{"model": "waveform VAE", "dataset": "notes from a synthesiser with random patches", "latent_channels": 32, "init": "xavier_uniform", "adamw_lr_other_params": 0.0012, "batch_size": 64}
Rows from block 5 of the decoder, named by matrix and row number. Each number is 500 + 50 x the weight over its row's rms, rounded and kept within 0 to 999. All counts start at 0. Numbers have three digits each.
# conv: width-7 conv (decoder.decb.1.1.conv.weight, 192x192x7), inputs 44-65, a 7 kernel for each
conv.26:553483549555532509475462476477452521532506523469496431389444462564525525515506514482501540509464545486466524523486441428431429556585541560502455435515524511477425477520505509497481479506541573588600559475510525493461464481504466449431382443501535499509495529479488460475539512509498557481508498504519482523536534493465360455537498469461519529514505579569570422419541570531549565532534499610504490611478508583546497476510530547573613588596597607543525540471487544
conv.27:515503485426455462486503606478538533512548430497521553471533486527514482529491497552473487543543547488439562557535534574618606531561489485497542527445470491544515442487489492446492537518488576562552517534531507499490513435428414408465382478543580539511539493503503460444414331590498626497444497515511481525567569573391567525491495467606559540422428490547519512472516514489541581473422545640497387487498503484462417554496548545520517583470527406429528487477425429
conv.28:497543471478482469502466511468479492552540459440508500508510562489494454456507540550554529590522551545398465441490503502491513514473527392477554490428461445465520531598492462496473545480517452464456489553527541451465499485392502379527511491493521486412565532505517512501464407531453391436437452429522481478506496514547448531607699547389490409592504530483413566511522432390426451456450496519601460507447534489512488534538440531594574488514574458390434431457479476
conv.29:482454458457462501479541540457528521491521576529523517567487467464557466513537472514446488496473569544513394406380417464446447408543415544514580530448453480472484501506533554526488426442504451461529549544538530602494465472507552515454412482528492567499519500493525492465477462536555556514535541545562532510508461523448409455486465503517502526566533538472436459485466388422412398408492475506474528523544500517421418520437410440450530532498463352343403417468482444
conv.30:517482468505472509480477607498434565537524496494503597476411477477492464451491442456542513518528502473450553522494526441465421483422588362513523521423432430531484457469481521485522546500488533554510465512477574537485434636546539460516518512589536544533496440473500507578511495594491623500473547521484504497530501496431532476523547495552478556545547460593566458476473496465498527495526487603571426460532482438464492475534502496487417534562517501504501489522570508
conv.31:499468401494426446429565489547530506435624502502545590539541565524552535495489501474385690505505509523544590686584577597532617485528572548501554458450527474533502534570507442503543455455481476519489497552485527464480489507375429552464453403415567608445563516551499515477531485529548447515512534503499545515507493549481472484498518468515573514478481431465502405513557555498559502471512564375558582368585498525414508514468543537495478456507492476479486460546523489
conv.32:546487531507579550539561465494493444505587463459444431575558463519489577448437492527503554480559549454518474468468377439432424483463470506513440570452476493541440474456513456486482469456495503523458493527531547702452624269538430488568523494412447508562573484482440491453426512495505535468463572505522515493487462492505483476493568503491494421472539486459513536557533554465521562393434547415355473477499542459511408435371572617567560537559599437513552548506483487
conv.33:416450454458421500456458498510509536463479504574548556462525563527489445513538515532497408556501488523453510463512469469445475521520500547616530601469444454414494568506498528577531550543501439496512503503510540525517409453490489543445451494513540414527541510531521494474567479466428431508435477560547583558494481413455504508459475443474453426448497601454521485447504498465488619579481573478460473545454482486445493543526553503454530487456505414443444388371417394
conv.34:530521576604584493469399558483363456496458399540540548472450492527534502527577555478360486473425438487474505484542511458433446471481501501534448544542498508491517584574516474441413466454461605576594578565536517451385608596551468405580569505500456593663473498505490441473440508533518553505608469464482530470480471450421425489473553498541388560570606518503620548538553434495471435473482575587559531438580522419477466466529420424506491465543546429537481445471507459
conv.35:577557571488513584579467409450403454406433395453375427384467469513525560571520506455461491487495458516497480484503543548550594460427533478441469462513554591500444442509507473535463525472513445446497490533518476514485552503469524496506489542540551498493488567538508480474506432547470471545395490463488446468428458529351429374380477411474536431444544424492504472532432463487492521367488437408431452373547450502569484493382398435474462492452418479511477436450486502
conv.36:512522528517502510512516520575552536536597406490545439440547531479446492529528545541481466472502470427513420458480448502477477523542587563480448412576564512445532555499507489447449452440452548470477470488461438543454475515457424466521480472401497557511507498483429495470500545516516539492469436487486455438434435468518486524578499506515459433540560499520521497475511501470540485548438490528557556535390417394419518504483522561480575504539596525586573484483514527
conv.37:427418500470527556520440503430518508492465514574542472531532568518468403513579483500505481548492531538494450438464487503473501489515420511464480487546584595660604535564463495440483415502411520539465472498522453540425511450529563489474464426551510555506493531531548571508472503500445501525464473510470488530541549577536462569435403486599424488503435384476426447492473435487402469517517646569505443510501482429586491434532568523508523551521570501452479523523467509
conv.38:487460479465514557574450501394408554412389497597557509456426390452500590507424450494422416451527492396536496456465422495578679536572513560554498566464398447551550533531494585596560506525498421456456470496484421544569596522517507484632546435494461554569552497496496535534522400536457435511400466465500507545524500484596537523476497485441472615565566547465565521436484453454445398404448601489497537573515541561528508488488429494578546524551591438436456507524532525
conv.39:454445495525504495464516552567617505567486469475482543566407458476482475518569519425505490461461435390522489517479514491444445512516580500499536552415479487513479480434440555550508522532550498486504480439439422488446516452476519406565576526534536540543496486473504528599533397533505523492405511461516518523551576536514434403494414434385414411414497463496480460480465490426493475521575459502566574443574536599529416422441503524626534473512500502510501492542503455
conv.40:465450487460496492474452549615534583482424469468569675535593620547495522421493605528534479564585513539584421495547480533522452561485490448464435483506435514532469467497423481460499466481554564541531523535572569517474390580535408425367650585426409416508546548541494462387440491529480550430505429472500473480456508530476558518549494424417536486515609573499444594443486527505458437504378437533485573492508545475578495481510515487506511494435430565499545496478509540
conv.41:562527503472426463360461545507526522498428415419482455468467494517511524450527538530510458575499406580472466481523508502530485522491510485501562414531434493608488509542436466470533511485524601622650643639571569499447442462469515502565478488516519521432559547526531525488468488508541446545552528413459493486510487497535367418460632558460504601488479539494566467525471444527485490451417477587461476476490571397507528462450490492442423547523413467446479511518463492
conv.42:494479467493483531523460470520497411474512540537549446552496490445516484474491465466569460488438439490502408417444437447495490398454596500505484562599660514447391538443488468469438390413489560509551503481478523378498543535540597526528471450479531589593527510463497508527436450588558570512571551615594503449463476495512497445486388521522559600482533401512650431538493470532455512480483417544503454525462436455409439511460465555515455467410528457436459491539579511
conv.43:471403404455499502528600632531524379470573553528539479504546486516580556521493505536453536401512583482494550559538552556563538546409459481394454497452511484546588524544560499472454539502444580552505493532541517534517498486345328390526579391378503577574463493431425430489516558511481532424458463466462452473517529561605495494499488558551515431479609488527518536550514471512480534549499614607523525530566546602458468526535527493492501568497516556541548498503528556
conv.44:453416409391440429483524527564495513532504566488403568522496541520500504444444497561530508550548526498497435494451431466469503468453524532594581623500526496489480482490548466476438481540491464495443410461506493547445481504561510421490557482439436506552491460466499529504485454546538567502489480522534507492494502496504570449480573510592518494450433469451481496466463561465487513550521470478594495465426406399441439494430568541581574463496461522501433452491544494
conv.45:483522439497490537536405531398445443488408452465495525500612517500503498542428466517513603518533571569520503485518504496560560577588542562478559466496490480525505475532511497521461551536481473508494473519477499564526637448545498563513501530554524476546505519484513530530491586434522393372410506539517497517468484480543568550485455549491458459614549618463494485425470484450433391426377436514551494571439493564559561574486466518490508506494587494501498420477407389
conv.46:694631580604489623500496396489504505507583530531537565617489488570507459459450496476481480491551540533544484516472555495540468486377580463576509544551513607646519561472510541578543488471496465470471458548531479441482432493493501483602531515504523601477504540560516522523566387495593477504504473488476512480480471492481342492595488424420555563444462526486495414535507540536433443507604593594519525495466460517541508511676419516526500531537511444517419484571493472
conv.47:445456430484430469438531516414486572537461509546512373540475437568477493421452488427522543650638628585590449483482497585538510548408478491516498579457548645481451449485497602573518547464503525529540545581585513483376402465533498558534533472542507536523530518530558525545473514385388465457537481467469503498497500457557495494536421515493356450560555594468489518434514406513492496474411551455362534541497523515498468431430523437498480487548470459522480417465486498
conv.48:542567548517459560462544500463472508465439592590519449513539550511501469478436433427437531588508530511524466443461467473461429594497536638593529502430483515487503520434541507492458430442491460485480462497469494482485511444499481498622479446520521614488525466491445464443439421620493457554408532475470453456481457544637535539531498542475499467506466367464473443523531530556584419557565546512451534440519524514485521609459461513482473482486513494547515533520550578
conv.49:511527534543498512528589617613512492518505457454552545480538483510499489478547479382497490516460500487457422441432428491498478546482466472479525495436456469456541529523548579577615517565471565536539555478461419630518534537476405478515614580516445437455492495538545621490452544446471449481544483545525533513552536488610587486471511545512541557480419471424450512535529510449487437550498541543497471488534531457508589514478532484512502490479505501503477483447417353
conv.50:442426544496525485494512533540449478467474502470538552482552536529535558560560470520549521567554465477471509498445461495511525571541536451514488563455536526553467463467427450385481456438497472528509509499527496548424564508401471496476542442467491494514499433503511562502511456522533609615542430622569555511517473448444436489463451444421423564553528451540489455603418417511496594489469615575473515598535526515546617561498511541572493550525538387408465485508482501
conv.51:509496505415428425446507546498452590499509484524482461588521523462474500486522563594437487545504483452388488496490481513528557514500461465470487492541552544512467485489556505560530546519457522548548540531504550480520492432484484578508434440534525621522552572530519546562548451499439479591550557522546550486443500529567516590552551613472371296335479629528513468591570508538578538435468471435480524524475450463496478461535637600481462465590575512487507496459485513
conv.52:464451451483545540487390476525480609469529524446448505536485508494529590477540565511544479538540553581504452441506512543570563534495447429472477476489492413485495499539488446518501463503449626528483452513476379520490494507467507434594552533536480566498472466516522507491553537526602492607493488503470473449519506475552528576532517528483533483544513480340454404416474453526488399589515574604558526482442582534418436379435470496416402493531464531490514527485549514
conv.53:414447404424489535525629492571556484547482546542544574512426498443459523540513530533512487469482452486484463526503536551567564544558552571553527487509512534531492438393523458444459417492510519540549526482504473445456484498476504528543593468486527582547489468426486435421509492508526476455488523487516505445446436484517623501505497433563490521537453522538646515511547630643657572480565491503538486496544590574586588582606531529553538535507539543505521506486535513
conv.54:505457460477500542511467498500480536525518494543487480588547513480459488485503550553504453473565482469561514537562558586503475445473513581506442492544543497506582542569474446463446435433449519512512512559560497496558543453516398480437545520509345418601562548538540550507541512545569493485425526448473550510502534555485491475535542581501468492495463460483557516517564485568441495458518524385394552577537600486541506437369494477440494432498492551562515439478520523
conv.55:552563594650617684629513560488539563599551522645603437439590437521496568556481489562473424517420475487550496472495426507471459573482453452533464438391472437481423502490497491500501517482507496509464495483519507502498520425507470475470437449475475499505496463520485564543500455518519524521502550448505543460448482483512460391508589523421545565455552543469479433392416413512359519499501603626497460652443558360462462511283540406503453506541532555562484555534504558
conv.56:556523547524527502495477489450459466426494585514659610486499517503539558478491530500416456435483481490531429498490552493531554497565522492536532477430434462507474570563508526499574572566539540512448429464432409532579545528514526529557452498522513494470498468466550555563556464541505487456536535514481519484523514546499457480489533511545518577531580455448511486523464533473490518496514484486486506505529463483466499541516499536504502565577474487518473457490534533
conv.57:542530488478454510506551493487471541411537498437448459588546464462457470419452483482444558574551519527606510527534485563559484478464527552488444484513545506568518550562470433457458431480484491475477551510518506474505575502496528494513499451560526488524546550535476519518505586331388332470517405469424461420478478503495396481518494526413546375358482662521348517540599441563570484511501462359462469394500553458553505508557650559562539510535512470530470511552440442
conv.58:594527546554484494513430517464459418430430462444409551534497487495486496524551526530441479555540429432505501480459484493446445446483493494451439515484467518566567504554609550471523468507594444443492464498446398535493529498429489466548640521494489513639550552456396401466490547516529497419443520503450523527535520493501564490423485478517411494498483509479477439452479516535512504470586572533535559539498502452427448425589458532534475452541554546599501557468474471
conv.59:561490517548482490432553398566509474430444540473494627523424548517513476503515526529446544536545476458525530495473523519530527479512646500571543534459474476500520613539490500446513523543515453460469478481513500466455319537425527568567593555516558456385485453471511446489493426436487477507473549446438415484509448414515470462550585534508505570447373457545463373469521465513599449407490441340547593524436477449457510515516488503498380521487407454466429539538508503
conv.60:487524553538555533465586567505552490413482473563479457476503496503576540456489522455427488523546419556507457510516576516508460551523560524434518537549530462437509533478420475450415533464523501462479485447446428412540473604364399417551638486424519466510493439475553528485539443415470549446478489525512453480471492459541565484463545503512480498526464493517569458474469521441522462430459539576573534469537485516511431409419579514519480470488586464502441429480460404
conv.61:528504534457504485463494481555552463591540529543567472520547506516521529524521519528540406445554602457505482448475472512490461545453518494523483525514506493498441423530546573581468488511423446443481558562489536545580365496610604447372507511487449495468476519503561545482477519373475545480504407378447471466445459443465479438480497527457440544471587549438497551495451595481556548425493485494442329479482475497511477543554500443517502540539408505562567527456412428
conv.62:477442474518506491493514481495480500526533458389454409431437421589563565530482499503571561475514497519531422405471539521500470473527491535477479464405467492487423444449447465480487479479500640635616630562543566456445462438537425492551527482474500526543567492519521482485533504470515505576539547605634653661601593549580559484451481512553517499529471536542550382425395396445429399557478488514476567588540513482445540516494454433452477470505502459482492552477509482
conv.63:434418395446450491507486496499518516522387549498496418486522451521600524491533610623517516462458546526512526493408444430457568422445520603580574518489540496501478509541586550515549455505479502515511480586606543564468505440511468540536491496462458512451531593529515532483564498404487442500580456445504577540502480472607572472490509553535480568528519411541498578498561495460456538499538540555460429547496404503484415486531498492505521515460506552615428444374437458
conv.64:475527533600481481464556478516495462418561606535648454569655549527476503457514459498468554432489490459566569534508480509532514604560633571531506457437513420378451463486539531527538562547534486506481456527527597504470513513440468440517455514533546557533476533494515451477515514460476558467518501463481478518494587579569535439528476511434503386418448672584507549490559428461484437555532567482604607455380414541527595542370547489467409435451453535510479473490509511
conv.65:526484540406453436400535402518502525485560414470450541531453502577524519411470514493516625552499562447514500557466476522529560494529592516495438472455452410486541573493434467475565498511606515509507517489500458593567472477403556517549599557470500542426485520496471431441528486619432429464515539470425472480492452494534452403446437443425443549468632527539524564527465540498439464442508497497509509354551543514582557535566530607575542539501409518528475466485451452
conv.66:592586494589540632554470549511585528515511417461510422594514520467504471558544498531476502520540512491538517550527540520500544572573495562490552539497543542573446520535530530512492473491462391413454501475440459442462575585528475425583573543486465576564496467499495494498497490518585409597454526488452438411423445505535507442449473560480635584479574477508524532573556466595489575482360518474558580471458546473465488534543581588515550585566543466528481455505531480
conv.67:476487501548518461478550541506417514565516454460535521521498464493472503472492471562609430475518445448443511509551484491533593504526478568533411433521472594452402512509463526445497488395463544508501523550514528568513449484463469424539465466478547511526615523582538592558580544469453442481555504387440462439438440497501498491565550413437541461392390449475404403418457666550591558564526496538458499563515496516475489468526501581496551530532629455472463469466480530
conv.68:517518540574529505507558507535534480480509484550517512522556541493452481578573503536582536504606482485604518473489492485485461465436476470521491459479538503570562527513447440463490530525476533494477503538592468469543454498467436493515440502504451482503434502516538518491456475401377465386405519390388407444440420411475624551444465517617503465424464398470470527510518483587536562434553490448520442480547443442458463518401577551546476539505535469442471566499533591
conv.69:462525503544520530536522481513446510449500544553529490473413426519542504547619531492479512527441507511472511511458462438422453582483489496507548551529501476447460568534588597598611473487506430380406465469461498460495477479486484600569469439490487586487485444506537544453435386519450523576571439516538522508503515536508461502444507484500501446457487511449399410473542457447555451569607599471395555460476498468446490406472499513541506491515591558571556572564571556
conv.70:537493514544515510460467448487454398472510488501462437496493570440508478437458486490464522441394453548554459432391443455458466485438409424457457460491500532620562555531453494456476474458516543540485472461471497436501514510428520470509534554543504492451502530542469491529516537551476490560550521524514537574596570547570504481475588550500507466399485503558527616574486554541485429481484557547504458381471498471530466554559525519544565577579564506501506514539513504
conv.71:452503524469534505557507514479502446494454436383491542517610533458434479505513512516520498499496478510462569566531556547531503419421425476491493439551574646515427430419447475507505511460540468458504500475490536526541560514533458438541505535492471451415479448441498534468471438378400484469552420433516535484487475531612377591677467414250418389431535509495357507498498536445500475472427516535410441385421475506430462385381583475486446510561520388452509496484448488
conv.72:543517547521566557541510493552526438475439493422408403522505437519526504481498472474461463537478442571585535496565569625611544500461485496506505433500584591497486430457528581566581520427511475510531479496524498422490506500558467499451549517601525461464546546568537558535518499552497593471466473501511560489487454464454437429452372461335457456471511486437466481509579530525574609427537513508529552472421474449409564479521547511466475474491444430375399418450500506
conv.73:473541438480482524541518504544535468510475508401455501442489500523524538532523531479508429473421405472370530506494485505489514515459511477541552455521471443423381507469399539555454530458491491502473492510560495447509420557475576491508582613552544480520539587496523434512549494525437423598441495494513480432419421445435572548663621505527491529446544470489500525543542553532482476513541517554594439510429417579513518511445568554500513512579431487535541538513592593
conv.74:574479475476462506471489496523560498456562412505466475438494532498513533541558496500575515516552500540523503498513536495436493434506544475522479429526513446443406504476506592542447583502475486470487519544548541375528491563540542462475572482439396533476543405504531527546461431494482523531451459497539518522542535460521391408548572535474474481343492547565484501502540595536478457543530502437578624461449487466556497574528446441561489500438467570527503494452418490
conv.75:528473435490554530534415452485468512469526514516489466488581643489528518432420486479529363496483484426457477543522452478512443496524466470430324405565540513626440451542435472499535477510534511523521539526501484525497468598605554526533443496461457543504506497521476525535545484528445481562466524486468548541510483551496435489552495492413509507512555481482464462512534498454493526481459621625500562491485488453535511534549454510520493524476484578589633594549488489
conv.76:408458450524510520457555464514501595551517586548541495409510547488574513485510509497544515497586624580498546535482500538588599512491563473486514547464504485470594579521523476549518507535546568555591577551502551487572477543474537446426444476529530516560486522554546513532556494435404421456511497472506484469496535451497478433413552507585477465507426454409484462516489494504507447514482465477467430444493532630553484426473571562512545501528537428478447459523485477
conv.77:532519572551530570604440497533465494473454494616680543644599598458465510546455445446522478502503531506504529498443425410445459607565467431462484563492512461512466472499442505502522528492594483500510531532466434513483520520457434454502517502428403485535529495485515576547541418420372411417515460461441475442426436470521531556551513510501448425480459547480422573526547575511481453463455455492470537515475482438472558517519416483485473505458433410385460465461488489
conv.78:597539534500400468476446535486487522489423404465412475418423439517508462506496499505457501461579545472436492508497486535515526474465528457535525530479464448443451429417475519560513616581517449464493457488488489487599531569585516472515529474528515414413451455485509529519477519527604464478418431461452438392384365317436485519480480448489579525509492493511494390412436412515526500458432439486568450524510491483497421578617580563550494416396440462486485512466487503
conv.79:451489479444521444538474462540476570489449605689594486590445532472489513477509502490467466474492471555531511478511533497539508446506565561551553454526497511447478468490462473435401474453520510484500482494536463479626499525470511503428583545364449488453522534555520454459484519411600495510501513544512519505519481469562457623467501543500568501529445504473476535521502584458578570514426453428573477501579460590582509520547493467539538439490449555529502493456505448
conv.80:534554509496473508514506484426467472465420434518504498455516504476445472528518529457496478598506510542470536553527492449396403465407448473560578596463597597502477472549502545548541567561538474457466470418400428488440500508493482531506559571533496526521476512517558484489538490440500399448463410527540489470432416401491463452391466445510517459523416528500398452451442439402406460459450518452330429440565537493502552474552478467535562478532501552515453442478479506
conv.81:556572548558518499449588447447467497491496514559489427515463461526512446472487477434499439480503420468576442474452488502508459570506491442473449435506547536499416508524573537573518505494488569488487515546512520440562410544494460553562484503509555535460591567530564558576574449537442621507517504540579514545550547563437516538537481454456469510500577488585494454482501497498494543470606545420440541469512470547538567608595440454446516526563549509461461482499545538
conv.82:411484453445491470528552506494562565502527492564526495517506604551523515482523483471544497540517521476484600613585572527524497461417416409475495480614595576583577545435531483597572481533544478489516536475496512445514438560489560577504552470455512449495458464481460532502635407489464385513456503522489455455489453457542635448479572600673476546438479338481595594544491500495509390516478517441465586605493448453506405443451443484524558523534515538494402440500469480
conv.83:474454497506524547537522507494495478499554505493433552588561513537561537496578648608496562534473488424438448459482477499526502519516496544517473540454465543577504556466566581519530490527507549544521536519539566524563425489448485437511493505453593475456475522473497513580563515582541490557519519442474487486402458463491571523522478444583528569490600476395525588605530496461455536437520573559522533484531586558606548478517517520501553526390489537484491486538551521
conv.84:516527495525520474518457497426496498554519488555523548466523449463512474469474458529542580518465571529555446455504453534532518452426537469560502523499478438407531496498513609569523551471558540558530538518502588478522428526511541429505585627481442445536529463459424456415427517463422491625588561475509489498440483478509452483541515535559481521529525454541395553513427550499473597514407515481465473486575525558547448433380466477494494527524509482526483529563600522
conv.85:585588592589575546475436444606567583522537538469529454395400463504462528538507483428503487494453461570458494484497464443458447466445477546558495447455378507462587581595548561476527529533547450540520513493475469594510521537519486538488439494504478425556471508480482457505569517515535478499530463531476514578545580619547461620507484373430509471560429529444457501397466445524596500443455472585483461439475551504446483529506577579466434470480434569511544545515521580
conv.86:489501536488466461458579469478536433427526471496523469485493466455460472488481452435556482539495479537527509533497468472484441512450502454516528523550573534487517610551408415474519442441475438474449471471439456434576606426576489521448480524558513499462509508499494453521545521482462424411566431499483525556509579568507481512596578539450560487438462522569430562507573543450554464517531473540535448476542492510565495409425584631515467501524507458493482382479490522
conv.87:462513520564555505448538566517409490410498535599559562599631544498507502532499555572519548484549519524573527501540575555532523470451396476391358443427442514635580499422440503496467527516499493560563554553534474575545501543435500499615505517427470494483487469469491521508494477452507527467487450618591624605586533571453506589529440409463437425474468437468517473506480447511514522466510639440464514567570541550513373429388596512443479476503590486478509547541552549
conv.88:568515517523534520502454471568530550463535519474452543489499548561523506489520441407417436429503495453351391418401433405395426608574598574530539508463507474498576487475511534517539519509502516498534530535523502488495518445425469503544528518580536486475504476446477498566510510463480437415463493425416435450440417399628569597538529516509451444538460519504547529535470461492504512478428476479463553533502554544553494476477475498468462506508452499509474479551530509
conv.89:543526567510522487480519547445600544502639459469410468455436488560544503525535476460406480510554537394619459523488474471444460545527505555501490425573472569552572533519538480422504455524551537504483515520534540433528498542485479500525519495402468594527435410497469521490551528451496471490417406529475493412429415430550556532491482432479578560466450478505510477473458494471419459325428609428466579358543413484526495545572439532619576520485544511525505505445444445
conv.90:590534481500470472375477550478518474482464574532458477482468422458505549516510488501442512550466389446485573501490483491474534467487510498551559509483549518595601603670517472481467513488500486558563541490481461563556502444457515549609641620538511551580516466541494471498449479471513468472496572456489483544500463449515567492448537542538548545574475418446554532493441389539463465592524521443536519498442537488514523468509497500514480527513579416510505522548563568
conv.91:565463480513503468481466433463445477481483583540378437435508524493533532456473556664450455486484521490491515502518519500444408462466458454540499539473456462421430461447519475537503572497532563551487509513449480559415527463468488501433481483441374468494412475471492481456472530539552473482554595482503504532496536477527454434389569612461607420439485471666517478417508528472461480545565578550492510493463465460588439526468422405444456482450498428559601524519532493
conv.92:389379446497506524496452535555514536480494530492450480459515463402501487474491510482517510530401522535425463502511493485464493441487433453493408461538475512471517474505509517477440484488457510502462487496498529441473437519513566464468467562471347518572579529487451430500541468450552518516478482542527444419428378380455399555512483502413469494496444480585559631623425507545577542527472570695482441566503516550516453386513524550615556572546536622585490453463491514
conv.93:511494486467469524471511526412491498433577501575498514501528451490484507515519521498397518531510544526564559528494553535489473490528542588525522479500526521541467464448465496548511493514506569564519504482517534556449456544504517484431496516518444473528564487522523515533564460455531500673447530521473513501487460466459513449471487443416549507528434526470451531516478535405466525541547586528451463441500531584549525557470487529496539405468437553490442426444528511
conv.94:444472450482455537481497469564538475431492517458374541555333613513537515610509503496443486566525459586489512517461524435470509476469589454458535521520505514443511540501452452443573408554465391418453446418448484489441467473463594494428460374468516485493509495500514498513573596472581477541507482536522562592540555510528473508512424483471540440547509504456597412646451499499512524589548554422549530482469402548524481391544452563478474499525543463496478534509579489
conv.95:439459463486531555548420533466474451487519467474443396449445397455395430571551614686550543562511480486555383393365385411453463490521584571495457463575501589594547534565619557550505455468502476525509521575632675472485503547521574498500486546483537567488540643563482496482504470493491507548490474528543514496472497495440418520542552522483469503470487563580565536542508565535492502433500540484428406445464466549562558520486485510513474447442523528503524541527553534
conv.96:526574547516534494525493464515498494536446521486636489465530489507498536487466496565558517459465452513458481500502518531550532526607527541493470475490515547586526567580495532607575536502505516559529532560491412479561491480522528507505526468512430563569556516458477558565457440534547420416460574465497486430448446448467503619534511581534586488280310409684485473491456596535490479454475425505462515468513545516520515467541431402483491480441480462409433404449439388
conv.97:577511580619576549521480528539495480536491528623572527468552530522468465522494466470499570614483501550486483497479496521490522480539518544490548577482539560475448485465536552546552429503528468490483488500505517437430622493539536496526512514573617553564422506512557576546611492512525475531492456469477450437484448410499496538558521568544563386464463505537521472495477478554534506548509543520547503541518452522600505546529528472456523481433472526515482479456461476
conv.98:464496491516541522513488430430432454374413560566566614604474552474520514462467528543484583527448534594434493533557539521467438545454497466436536455482497563505506484495431416441397417457463485519542522520478505451575555477493420422476505519508476456508481490509536514515512544509503487543445483418462416447451504520464534563439494471507643557584532496496490545490446500491463487547466478512544483398504498547551515468473588583527479455461410489487464428457485459
conv.99:446497513530463477482372426455405459510376434477573526487538501442481427420496556585492408500533515481453438423422399372346413489410391446549501500546535493527524560554493503513506599552520473500531482461459431517505531602614517522465492544519453482608455481486496512524482485565478492534435505477499544557516464415489410509465480446410455485536461445527649618533504493569518585501484546535467475592494544603614445432516545532589548488541505386371409424447415464
conv.100:436479494544499498541570449528444536437590549495550492563578461529534560602475516513470497541573429535549468480455467454459434512484530533530530489573599536569471498532467410497514479515485488535517498520449482486497560530378414496598502476493525562487418478481517477500495525424512462472573472497446555499478492433480429450427518470523483434533415527488486464504464538485593536507520635430476507496524529469513504418447563554554527464534535459477546470530577482
conv.101:446467434467424469444493471515510490505431522435463549499469409422427436461498525516520466553507442506447480467514530549539533483577485501535579450534513489510490482529396407448437449443508443420438440465476464466484443453501529523460399517583531431503507496531560546577625446448518474477397486508544573561554575598451406421401521490495447527515475487451508510512463509573576491631534520583515469488531449481391478451485545529557510524478499479460469458448440488
conv.102:536527472496426439375527484497581511466547453506598515491453540487595545514483463456611423458515510560542504502481523525546556530483366570411504497500475522500496542565454425444454383516441451495460456457466458549582536503481565532504402473467360421539491529604593557518509506552548473491583503524456489482440435494487520544524517537579444502513503441519550395481533463595496421515548437490559600539488436461503553493475446491484530521454498485468463525459477503
conv.103:511543520531561562577413443454554519532502452486529543529485445452505534449434532556545469537443479501394483505495552526492528417477440602512593540562513477511555511524472518503513490548561561559560572607585528551485470619626607398566496480553457455480493494519504471503531388486563486530497542486453464488450373436444432488471563519518464386437467494417452565424541402496519455449382448465496572558430575544532588509522557476505486529521484487517475484532500583
conv.104:503486500499486484557506579503444492457470514540560535458527531548482516538578535512429554571429529486502568552498495508472441476470541460474537487511517473502521451481455514516551536467494512476514548502527491472498569647450499476507553413495480419534439467490583475527449454498472529515500546549501548555492445438482624454457478445484349566556583627483426575540510462543549529480471480613548500488517512527505512517478414434514520505489508510491481456503561574
conv.105:441406430431463477497459578527552432620354518513520484501506439550509517513492529620600501454487509498511435475529473501538461611536528440488569590517478516526495518461459502467381444446495534551529517515524512545453457497582466524490441529558532462528574478496532509532512533472466503498535524487532513489486558522545464528474434565503528559545577475483512557495528560579536602509466424578524406551458506485601561529519442510504490553492501468476522579567453525
conv.106:459523488462406389401511596478495434628539571563537511430528505514468509525530453533527464376360564455436514537561449529511486549608492521537447570522467542471443458509438453463530519519465487508521530475513484449409582369658480468462404495530478437395462475536569610568558577509526503493602520504539517524505502469420448490480481541434528467514442556570544519458422433378445502513502587634530450523528511480538625597496404461434554509507522475455493536487404413
conv.107:512508500499503552546436469440520560426549473542532468496442490460491549475472514426426389482426400469496443438520498486503549579554592449481476458447389386437475498494553531509475503522473404467421468457472453502518468542496431464520496537493392415520511502441429448500501563494542465494604566514513506456484487494507452531440424514465367429539527554394541559526564566522545459533544502517528532493448525496517491457498442556548510488491524449442451418451450501
conv.108:539555516539499560565429478467455510511531450511565593562533552453509515481516530532422574552599515587565477487522460427478494480454425443474458481477458483578582555537503538512483473528550451403403445437407330440482451512504607488433448441505499484465517474536477489480531485499605563605531512575521511508517503454399417544580541553455535526551465539517513490508474497500432513512417471473482488566413452456449472491567475437438468575531503504532520549575522472
conv.109:476501489496488477467410515447519496469522595629572557568458438433471461447472517519534530471467522497532513478513476441442408439475402526480480509519448411471484486548443465455515510509472519484444414435449457516578532514484516537476496423497559621552501568541517533519475424439448485505469476489500505496518515532398426378462466499493456475481491502490474585496489467506471489495480457457441482408454516462418434458439606519498500579644635435447509473495523475
conv.110:437432441419431411448485519452537517490516501509505565544494451466524521477531513539557560569647603599581517510499469477446406493547527583595508466444521524533432453482523521477522519469473538504494509540539510591548548464526527600480488503517514542629581515551499549564483475423459539551429518474468459413434514538336387488438370397432424401492593483420384559498475549436503479479441550501485439457563524492544566604592503495567533539475494479459412358448473467
conv.111:392465481474483495504524540453519469493453451480490529544484521471499468479479520495429511547435519555562472484512515534523509462469515579529428566526464506552549510422494473467520512444463580529491488445464479472499450562517569539477553584487526614594519535564531546562534462520457476564477500432463492546552501482476503497483523464542503521460498486474539520428482472460447425483525548576534557583543476436386461427469589497493448531514508442517505552562554525
conv.112:591579591511474500504479588516453503596454451561523480463561448497452476535513556543599519455592561495444520456463433441398477557576513509519600539540533496512534546548492568488574505515472506502487453482466466507454517415457465496478470516459442570485518518564499536539515516475514443533449437545545509472518494420462514507449427525532521502455483454531530469510548562538483617462456426561453340597438479419425449392535540478489449500558582522491497478507556515
conv.113:466404489441432492429496499410450438482514476472504500447501535528504498542510462451447435414455487469489508553539522492512557498510521484457566508544562427484495431430531495533518514458441465500492498478485463520517581457488495522460511461476475464466452488581511460515464427540594507495497575520465478503527546520622554539408422590595527544404400382592498522538504578599579572451499459439478502505591574381397451436503484473570596514496544522489430432475464480
conv.114:538546516557481512520579429529492501383452481385590422483496491545526529565542566462573521566512496486431495526519483453514475482463471502515578349442447423453474433444553489440442428481457536501490490515511533436506463464447548491487596539542492466577524492451459486492498473552560527537506527487480498511502446466621486507460441609459539513434432456533467436464446412474561549538517388457482479516450418448323507639544515490524505499521430475487520557440384376